From a checkpoint of a small self-supervised image encoder.
Model: 1.99M parameters, 32-pixel images, arch convmixer, activation leaky_relu, depths [12], widths [256].
Training: soap at rate 0.002, 10700 steps.
Rows from block 8 of a small self-supervised image encoder, named by matrix and row number. Each number is 500 + 25 x the weight over its row's rms, rounded and kept within 0 to 999. All counts start at 0. Numbers have three digits each. After the name is the row's rms in percent of the matrix's.
After each channel's rows are labels from the 100 images, of 14848, where the channel reaches its highest value: "top examples" is what is common among them. Only what is clearly more common there than usual is listed. The data: cartoon faces.
# pw: pointwise conv (model.blocks.8.pw.weight, 256x256x1x1, standardized in use), inputs 86-171

pw.232 114:469500500464500500487477502500513500500500529500491500508472500479489500500459513500500520518465506569533475570500500500524500427482500500519523500465516500500456500500500508534504503530508500500555481500560436500500538500426500500500500500476542497500500500
top examples: green hair

pw.122 096:500500501476500460500500521500512511521446531500490500470532500500500486500498509500500500500460443540500500528475491500548528522503508500500577500563500508500542500500546478500500610500432500500509500500485485505492484500525500478472500560481486500499500453
top examples: pink face

pw.183 096:500453500531545533500500500500485500500491471483524524508558500461500458500500500500500500500450500479522479500500506481500459500500500500500500470527500500500500503500535500537503528500500500500500617500500500500516500480494500500500478451500500457500544500
top examples: orange face; beard

pw.194 115:451544522500500497500506500500500500506527500499489531500500564457495500500491484513470503500542463500465500484506500500500500486500538500500574487500500482537500503500522485500500511500500500474500479500500500539500500500543539500500500500500531500514508526
top examples: blue hair

pw.168 103:470500497500458487541469500487457524492448457500472463500496500500496506500500500500500479539483500490482501500500500510509500500500500500497500472522500500459500500441416513535500500500573500500435500500500500512500620487500498512466488500500500500500488500
top examples: blue hair; orange face

pw.239 077:500500498500500496500500500500500500492500505530480500500500527500472485518500500500500500500493484500464500500577532500466481514482500508500500445474509500500519500497500514500551500500500500500500472500558456500500500481500547472443500442467486490500512482
top examples: green face; red hair

pw.215 079:500522499512500500515459447503479500500500500540500500500528500528500511504500488492428431524496534500479500554488500510500507500500500476444438486500500500500464500500520500472517474500471508556477500399505576477500533500471459500559500500500499482500500509
top examples: green hair; teal hair; spiky hair

pw.208 109:482534524464580500500500459500487500473463500500514500500510500500500527529500475532509448523506500532500500464443500477493506467508500525500500427500500430562500500500500500534517500504473500529500500500582500513500500451500554468500500500500465500435515500
top examples: blue hair; a mohawk

pw.79 103:500454500525432583493500500516500500486500500500500482500500500489500514500534447454510500486461500500486500500545469500500458500548500462522500472481500500486542471493527500469500500500500500486591500458479500500447500500500508500485529500498474500516500500
top examples: orange face; blue hair; purple hair

pw.238 105:514510500543500459500490496528500500559500500500500545500540463509547500488475500500460444512452500473500466567500489428500500564512512500477500461422500500500500500521500455482500500491500464471513500500423500453513500500500516500563436505500500500500405500
top examples: blue hair

pw.213 110:509508500500490432476500500500588500493543500511510492500500487530498541507500500500545538493500500437500513500543461500500500500500500500457500434522522482472500500500500500500493500518486500442500476514500470435500500500507468461496500484500500500525543500
top examples: green face; beard

pw.43 105:499546463538509503500500500500484421546480500500498436536500491500464500500549480464500509550504500500500500500474405488500500500500467500448476500500500559500500500480478500500500500500488500511500500500518500500500504496500521615500500500512500500527508468
top examples: orange face

pw.93 090:500474500500500550479495546503500500485548537534500525517511500500500468544500500539533500500541500437530500500537500500500500450500476500493500519500520549500493499500500500500500500500500488500525500500500456522517559500500500515525503476500474523525518581
top examples: green hair

pw.51 102:504482464500429500500500500500500511500516513500456492554500500512522500505500489500500500500547482504521500440477500500510500500500475500500500461504500500437500457500487551473504500531493500547538500488500500500468597500468500469548472500519528500500500500
top examples: green hair

pw.216 119:500534500500500499500457500500500528500511500486499500466500491508500487508500494527474500494500500500464516500500500503500419525500500500500500416478500500500485454474500462471546558500500490516500500457500500517500521500513437500500500500500514500525489490
top examples: pink face

pw.48 080:514474500500541500500500479466500455500500500473489484491500485500478500500439499500500513500464539493449500500500500500500508500462500553500500487479500421516530522500468500503500553500529529500500500500500532500500500475495500500500500500500459500500543411
top examples: blue hair

pw.114 089:500500484500500478519488449530481508485500500488510500579500500512489520501510480500507500500500500500500500500500526500500483526500500478500472500500487495500509481500522521500500500550500500500500490500500536443500550500450500491476500500435552453500476483
top examples: green hair; orange face

pw.242 110:447500500449500606539500500481510500500465500500498500459491535500501500500500512501500500500500500559500500500500556500500500528481500526477500500513484500500516506556500500519500598464471442447523479463589547501500500500463552464500500500500500476520500489
top examples: orange face

pw.53 088:500500500500500500500500500500500500528500510500500500518500500500500500500471502500500482568500500500552500500562524500499495500500530500467470500487500526500500428439497500500485527500500535516500500500500500500453500448500521500500497526500500500500500541
top examples: blue hair; teal face; cap

pw.92 110:500473500448484513500428500500505500500500503500500500458491500500500500534500494525500500500500474455466500500500500528478493500508500500462500534458528413500440450500479530500500494500500500475500500500500500500469489500500513493488501531534547500540497656
top examples: green hair; purple hair

pw.0 104:567500515460500500500461500500464500524500500512500488500498473515500500479500533500467500500454495500528511549500460500500500500500514500506472427514436488456500500455500500500498505500500500497441487535547500494456500473451478500500496484472500475500500533
top examples: blue hair; teal hair

pw.123 095:500500465500500500500465500506500500521488500553500544554500469500504528508466464500500544479477500500500486439466583500492500500508575500501505463524500454500500535505500453476483450500500477500488449526500500500500476447500500500500500500500550500474499500
top examples: orange face

pw.71 109:500486457548466500543500500500490500500557519471481500500500500500500548500522500446500460520539545500532461518474440444500477500539491518500412500500500498531413495483507445504529500491471488500500500495552500500500500500500500500522441513471536538514519506
top examples: green hair